python train.py --encoder_experts_per_token=1 --encoder_patch_size=[16, 4] --encoder_width=256 --decoder_mlp_ratio=2.67 --decoder_head_dim=64 --decoder_fused_qkv=false --residual_init="none" --warmup_steps=140
Rows from block 4 of the audio encoder of a small audio captioner, named by matrix and row number. Rows with one number within an expert belong to one neuron, the router's apart. Each number is 500 + 50 x the weight over its row's rms, rounded and kept within 0 to 999. All counts start at 0. Numbers have three digits each.
Before each expert's rows are labels from the 100 clips, of 14976, where the router gives the expert most weight on average: "strongest on" is what is common among them. Only what is clearly more common there than usual is listed. The data: synthesised imitations of 52 everyday sounds, one a clip.
# router: router (encoder.blocks.4.mlp.router.weight, 16x256), inputs 104-155
# up: expert up (encoder.blocks.4.mlp.up, 16x64x256), inputs 104-155
# down: expert down (encoder.blocks.4.mlp.down, 16x256x64, transposed), outputs 104-155

# expert 15
strongest on: pink noise
router.15:545558561522500518504517365646510533533498535425481459495505466468480564556549464505491468465523370465514494493453529480506523588554576514534571582517599523
up.0:443473423443483538483479593490507492487482492531486486452494456519502437476498392441563556451569588544481492431555471557414544474430428488503519439445480537
down.0:552497583451454490518385487539537471483505504458607499555454403432486496448468577532512478465510444562477380565480448502483349472554480508445483508461471595
up.1:466459530460481437424471609398554522415515531534529486518474428506575430453535486448453509495524565522469477552514513505477502455509422468515434482533394515
down.1:534523465573425499490473465443539427448401423523515519514544533448462481411450503512492578515416503525515513515523543449463505506509483451500447547494534526
up.2:521467445497506460397553535473444502435610418565483498463489487507490438398440470651443406556429562592544525433503482514494450465497436501527501556500483473
down.2:528481545511508471559483396522492496494510479466467393410507488490543527418449535505544551503476446505407473469419567500518503614589560472548523485422503495
up.3:520542461557578461465561455501441470545629492530564524455538463571424505552344539570452380504448561477528522530447423459539485508515509582539538547542572443
down.3:582471562482470476598508470533465575508453552483505402471485397481568531490553534485550496515562469545377401482400529556488489570537540512526523570498518500
up.4:504458505507421599534423479580548506473444482460454431464384526405484488496590526415617581475515442447559461492458562512477561548544546481450494506457496570
down.4:583523525590448452518559572535394459558510545483538561568484449582496526502474566519446499536495456470436511563515575438544456458539488530447493522527502482
up.5:478533427435479397477530513512508505530503520487511551490483523472465521475504426544463459482485552610475578494522406498474466466496439409530420438468502533
down.5:446508438665489457506474489454493546425564514424572473525495446494550640468467509513465530514496477473451467567515453561476520523546445582452427483549520433
up.6:483527483454527452477499551491507501457492537545523501474618526474441521507480408491511512501563559578522569467498469491466452459439410441537419443465528611
down.6:445501429613450530542440512468544540436578500413580443485523452532579599494507555531462495551566549417377422496498417553518479502495489544430495492548476479
up.7:473502483553449445469471526468514450441544433528541499495515500545504480417523456412470403579439568534483492511581469518473435442424423492574458522482445533
down.7:373474548409512571502420509500547541442423484567598530445464482478537433442499507469451598580534540537481452551447389504526458509474498449480490440547473525
up.8:545488559484470514513470538452541485481425550539467445494418484494564416377588452496516429491416477575475452490514553479448579495496495426499440493466525583
down.8:435488421568501437503495473550482491555578536521579497510523492584503474566447444520416446507559545511470516502492522496509536450556448597478436537481551460
up.9:436491522493466529516457446550524549528512470486421362470478419388469464597506479468581528433538516467463539468459544444529537575543553481517450496451527513
down.9:528476491609450436534457536472501520511501547535557445560498422551550467392491533498419495505514455500392478500502469544482478528471444545439525558526476429
up.10:526488518553408488427538545427505493397444504495507571483530477516513458478548542578533379541517530553470595532462345547523491520482465406489558483455534546
down.10:538493477479468493606493478561475569539486510477487500475483433470518588501576499510546492528546460530398441505429604588489416496484461491389476499522504442
up.11:437379456419450421474463570462584514424421478565453509520546519419510492434573499475455561491499512506473484510559569522417457414485435516420428542549494548
down.11:594516428567461414561473514526480454498377431485525480551458510501509524462572537398550547574516480473394530546445596494501403424478447462420486467465526478
up.12:519524465497476507538592457552428503539448550416543560604528517478492590507528466555465536488502420445495579551546507526485446456558520507482459556591555408
down.12:591380512498444399551475485484502543448484515428549475493487408480582446450599510500532441494506433514376443473443536517491428525528455493475547538580477503

# expert 7
strongest on: household
router.7:510532506484574524513552560604454472577574514532533516486484553507454531551412504615459436470402533528636594465459403438550502497496544529488477521531472459
up.0:488513574419546573454493470625549545506475471503407448436492461473480454465520455525560456425492514556500512444461486503530569561546573443534608498449539543
down.0:385446487467495528577477519474538443566497450545432444447493587439551508545465547526591585502557574561469451510547551537443496545401482479527460439458440545
up.1:582562501543530523528534525498426482549533562458553572540544547514494605538436626565444533552484459445565505566410477475552455479534552549545496529586512410
down.1:472553488543456492504550568512455414450469499531494603486457545542469473511465535467437543576482492478530606521564620465557488372469470465482463475527444486
up.2:386497375527523425469461384404549455528479448463469458514531478460535550504521429385493572516494502375422487517544556445469438494540395518438426501482460498
down.2:433428523378531533490485517543444547584517492563459451490468530549503514513443507542457576448408483490531520441465530413518562583513500438565638513398480597
up.3:513524589470475483509492379516508550510423514486495449468547444443518491435523460521517514460505463525422483481439430493501491563574492451535558496535606534
down.3:411465512482547528543467511528490477553450363521497453518453556495548482564431536524584562518556512495435405516510547530443471524510503493493460439469450486
up.4:602538527549523515564569505459360526602570650469544489491521534580528552606431571574441456500509506526517466520509436435572507529506556565579502575530506447
down.4:456520462413533502542555607518474481481570538569536571471527546504473447508417615485484530496523500551498554547567567500510496509472552505553472489518442499
up.5:450429394596474500438526483564452382552525439449435405484475533525549552488520570482534618549425505494556531503550532540495478499452494601521470520437477508
down.5:404446461466499477508515577471512565423551504561519500438521534406540465476485499468499417463587609452503477454564580514448515524494462579493387482461505440
up.6:483517431555503503454534469566507431526526506472488551601503577496482548514450560484456601539416456466560574593537486499533388437467485508444436555534562501
down.6:479465425461493474547491581433504456422544474599537560473509546460562511483472460499475471531584674462508519517572584475490496505485430551496422440503435438
up.7:560512508579513479572548496497385500525586518474491451476517544546541570585414597574462449540508561493519494494542441425519526516552511594539463567481453442
down.7:466487524422590608501500559505467477495548577586514569494543562500496493528394576452453570582450564542535590541540566511510486474470508536573488512532482523
up.8:546497459572578491646451516417478476567564492492499484480512561565585563497451605536508480560463562487506434508538463473554500534465536566526436479467417420
down.8:352474492450500586506543470502438546576533529604524489431515617433491521550397511536478539512481492566511530495526514523484509537504532455487541510576525525
up.9:541508482525532520559537502485449465553537574425615562549537585556524564525476530545418592531521481459517544590455437467505424463513540557487468533565523421
down.9:446515466554504476513518615512511420510466484574518619489478545483516447530519554466482525557474567470526548559546543509512463410440489476483426450484434485
up.10:469509474515420442507512554419492560532531519491563557565494494472527539522454528493409566537549492421426480563439517471533451512496434502460452516560512458
down.10:357545456541505596505479620553473491528539476593586624556502577518472493593449609538452586551522551493462520580530564459440448481512477514435432527546468474
up.11:554527501533524504541529477485443460533521555439585546574555548544525585530465523519432574536479511480533554559443479473511452485520538508487440566549535429
down.11:474488451540458465495506592496452435500460491575497589545479568535497476551517521487454537549500571502531553576568581480464450401434457459482378456507450487
up.12:555551498579560436618479536431482489572596504518520496468568544553583565574458613573510488561551574464489443506480425472532528567503508594546413470484477413
down.12:402418500434545592480503485499431507538458503578495487464527547553465498522379542509466609476476494558487581488557510538548521520501529473528548496523498561

# expert 0
strongest on: pink noise
router.0:460457578448416569419476559472555514436418521539503496516390459530483404479536445447543442483452439545512462514527494490513538485520525448475547522520516553
up.0:553469406555565392495491457617501479572510456455528485470545562535521599493495565489504584585485455465550569484483499501447533539471551541540442445501496404
down.0:577548489530501433576528460575476459531524448424450471474533513546482611585416494573424585518548579490449529574537549497473448459482461444570505466424442472
up.1:400440408492505493530463537480524494464501399517430442493461482396576474479612488467485458465469559528463436381483480524427543465490466511510461551474364525
down.1:466467408564477457591389517492451429501455482484566509509499542452565609470509574456506603595528515469447536517522578555448500472465412590440471446507500423
up.2:485469543412434430521455565468551544494366493547480485488480472436525410432522497472576493425497538522442487490483497542476517563458458487457480482489532526
down.2:466435451516487412549518433495546482458508463395538379544514491497600606475481440442492599560607501447452551565519542537367439521437398412514525517512479541
up.3:496535512539519357531508490424503539608492474515491479473476467367521475448516468481471506459540546480521478591411520564445421541467520513469413428521519498
down.3:513453457500509491585555468565520492495586486445439441448569450485506580548462479539498525519569533491382480443506569427455441497521433484529529441442432494
up.4:514595500471541575588576488486458572529586536465456475455541483556550558498463518582516473443547536538496465494495474471562581547526555514628551468511526425
down.4:489450454430537478542468446537565533425341414354540444555432549443580451517585398497559555528595455465481553505457481543388490526482439458494485503525468562
up.5:451476551470424569482442553497553528461414459436481458475441498525570438452568448401556502458444462506465405457539568523532559508503490469514580544489502596
down.5:567527445524497488597538439517461435505520500412537436510488513504514577510525458547448551569549496448438531547530566473454454517478486442522523490484487427
up.6:521520394533540476508513404509422460501542458454609555533573542570502488596461605556433485608429520442462497534492507461494509477513502535504474581484536429
down.6:666513430578418448540514490490504410446434527433564457515442517512501482488546532482504509532523455469466480572561508504480466486465491517520464544483472352
up.7:536553520554525490555544505520453477543578485430509473515437549478526550544472563476492597523476478428501482546493602475574502527495559589505433565485503476
down.7:662488532569451397566529529486454467469524567413526507507598421537545524531470589496481483573517491509442465475519464491489487471519451538517517522518513423
up.8:557527526449545499536513388582496514493494494405483496475517448499471580467440516516489527510459460482478485469412548488528623585558563527593573536499564468
down.8:575496515598482381561565514414485524448497508451588494460556451542504554522521579459423494551515510549457482523508428501508456495481493462518512532554443437
up.9:546486535463470457494512465402581571446486515495517590465566416449449479451444523491457501496514544505398485517457513631450489529505589487473543488513529534
down.9:478457470487555504529458447535511479512525470394440305449515476504485561504530402507504608542588486488416563569492503519422434506410517400501520501536454585
up.10:591502487521602405509507458488501480633544548483522472437572453510503603529466499568535557507572522494497525541452533519425453565484553465541503417474518449
down.10:484515504530514396639503435618442418562591514451499446453483551510482528574436580555477506439584542533419551459514544514478477483478537492465449464481529450
up.11:445466540475412508440424563491597492466441496471443472575437552536542479458536394482572501386502430569523456447549553512438545476484456406527520530520422558
down.11:523486423561524458548533475550437398564512466403521489551528504513520548552445504563504534576535537447522606559544554430444459464508412524453440510490516499
up.12:397480574488566514600536480430492485484489422584551515509515505626518537534456602540495535559458642465389449506519500436529597499531525454567513478448530441
down.12:549523473503517425628522415525538478497514499386488460453540460601511490545481472537458523490576509447448470485550478496483483552421493428518499485459418530

# expert 8
strongest on: pink noise
router.8:634549557478522565472507421505503544467436501470442541515534386501471478439525455545547502452409474541500474467448560486519568539544508415497541552538573516
up.0:527547478508507589549579482534471487567508510530494572520444573589474530547448505513394462527503480486520539612492470417591490466573565511479486480545565471
down.0:414480519414485443466420498460502478419518455491528503467474514474553448536590494534521436485503499573434444498552397590472537453552599548536490554537516579
up.1:525453563449482436458450450474537569431431545481510486509465451461492476461567454465490435405481448567474484439444518554456530554498466467562552547552560573
down.1:486439512450496425502488498427512431512457494456424477451510539452564507549516500514580552498588574447549432501562394579464442494460526491444494425486431471
up.2:513437534425444456475454459456560570428435529476509486503452434409517475431567458456514485402470435547447476464446523552430547537476459462556537538559535573
down.2:536471515434505446506463539458482426560477482445502450450510591458585551583519478494589535497577577464487402518537411541496416530448550448442509430475437496
up.3:516583480457531500496546610448428462562522480557565508490505593551518444570449492557538528519542582481494517570516498484462444378478489535439434471415438544
down.3:557460515373412469490473441488531496535414496446572477529473492505506400506557436440472473519518409480458367475379512450441486475479525446551486528594571526
up.4:526485480518395504416531589537441424459517500556518484487491487504429483556497613523494523598511522438579474431597466497509419480530506563412437490545466389
down.4:525528576506465410446497429529453573526474543462520455530459521560530499494582480589588324420564448590503498451517429514510536521493516447576460515484547442
up.5:572460507537477531542560510556442435458571452549510465515494507487479628457552503565464491525503501494495530590545467486427581415506491550490527479406504423
down.5:529511466508501538393449416429477495525588535590455442488513624552490511548510427379442491597500595580569464521461432406446508483560486505527392611435473510
up.6:536455411482442601569494526495514487457441385499560622593483465444561493439504492478480561513420497519505503551466518489416461499383544496454508527568417432
down.6:492532515516454467457545453496450446567467513406486460562439534548537552562515472514485598474534497402547439594555473528488466459556588448437525498543490457
up.7:557498588479495450446465447502534542427453571464475427469529434473439504451539522491586444445533488581497447388453498560510557586552495468538592475507569526
down.7:474465516452505431494439507426560438506478437497431474438521602460568514514567464453607573513637554464525483500533411603464420532425483472450490421434392518
up.8:576511618471510447408465455492516559482479582483467451460535421502461466436540491487571433465559449553515493417467505536511559576560505491515558527516553558
down.8:477457564443456440515453524418542444535502443487430441429503575450576490532525477437657555485608561469494512526536433603468444555429501493424483416453451518
up.9:543428579473466468430449441453533556431485589499523453491476436481498421451562455482536432422469437559521415440461511542454566532528466493544578559604542574
down.9:506431492453473412481480541426564458514488514453427468467493603488551545581545457522553559515603562440495433536546443566470388473479505477417487448479431415
up.10:480376476422498445453439458490489511458491610519466515533527459418505488460486469577523480453426456564554543475439432541501570524496465479533494601626553526
down.10:532494552440461378441534516493455431596461547452460441515555573524518502472567447451526577509507529511467491494558449490512397519487507518511456499462462564
up.11:417448369462444453551458510333491452420524461508598561514509549509515495531519496450490569491509465417424427529536507501498476436508429547519454557498359444
down.11:466460500494512451451515493442550535432483454539441488454460522509539415467485473522576445467515540563533515457482365537425518544463452518530518478449485540
up.12:483602524499488574590530537511530524621485515434454581575462572530506547520526479504449568491541515520493589575489506452561484506575586418485478466441534444
down.12:527417510414465492495495454354487531536484421436478469441504519366519509448593442425527531510513513479466441528522449620533516612520580477506441511467524577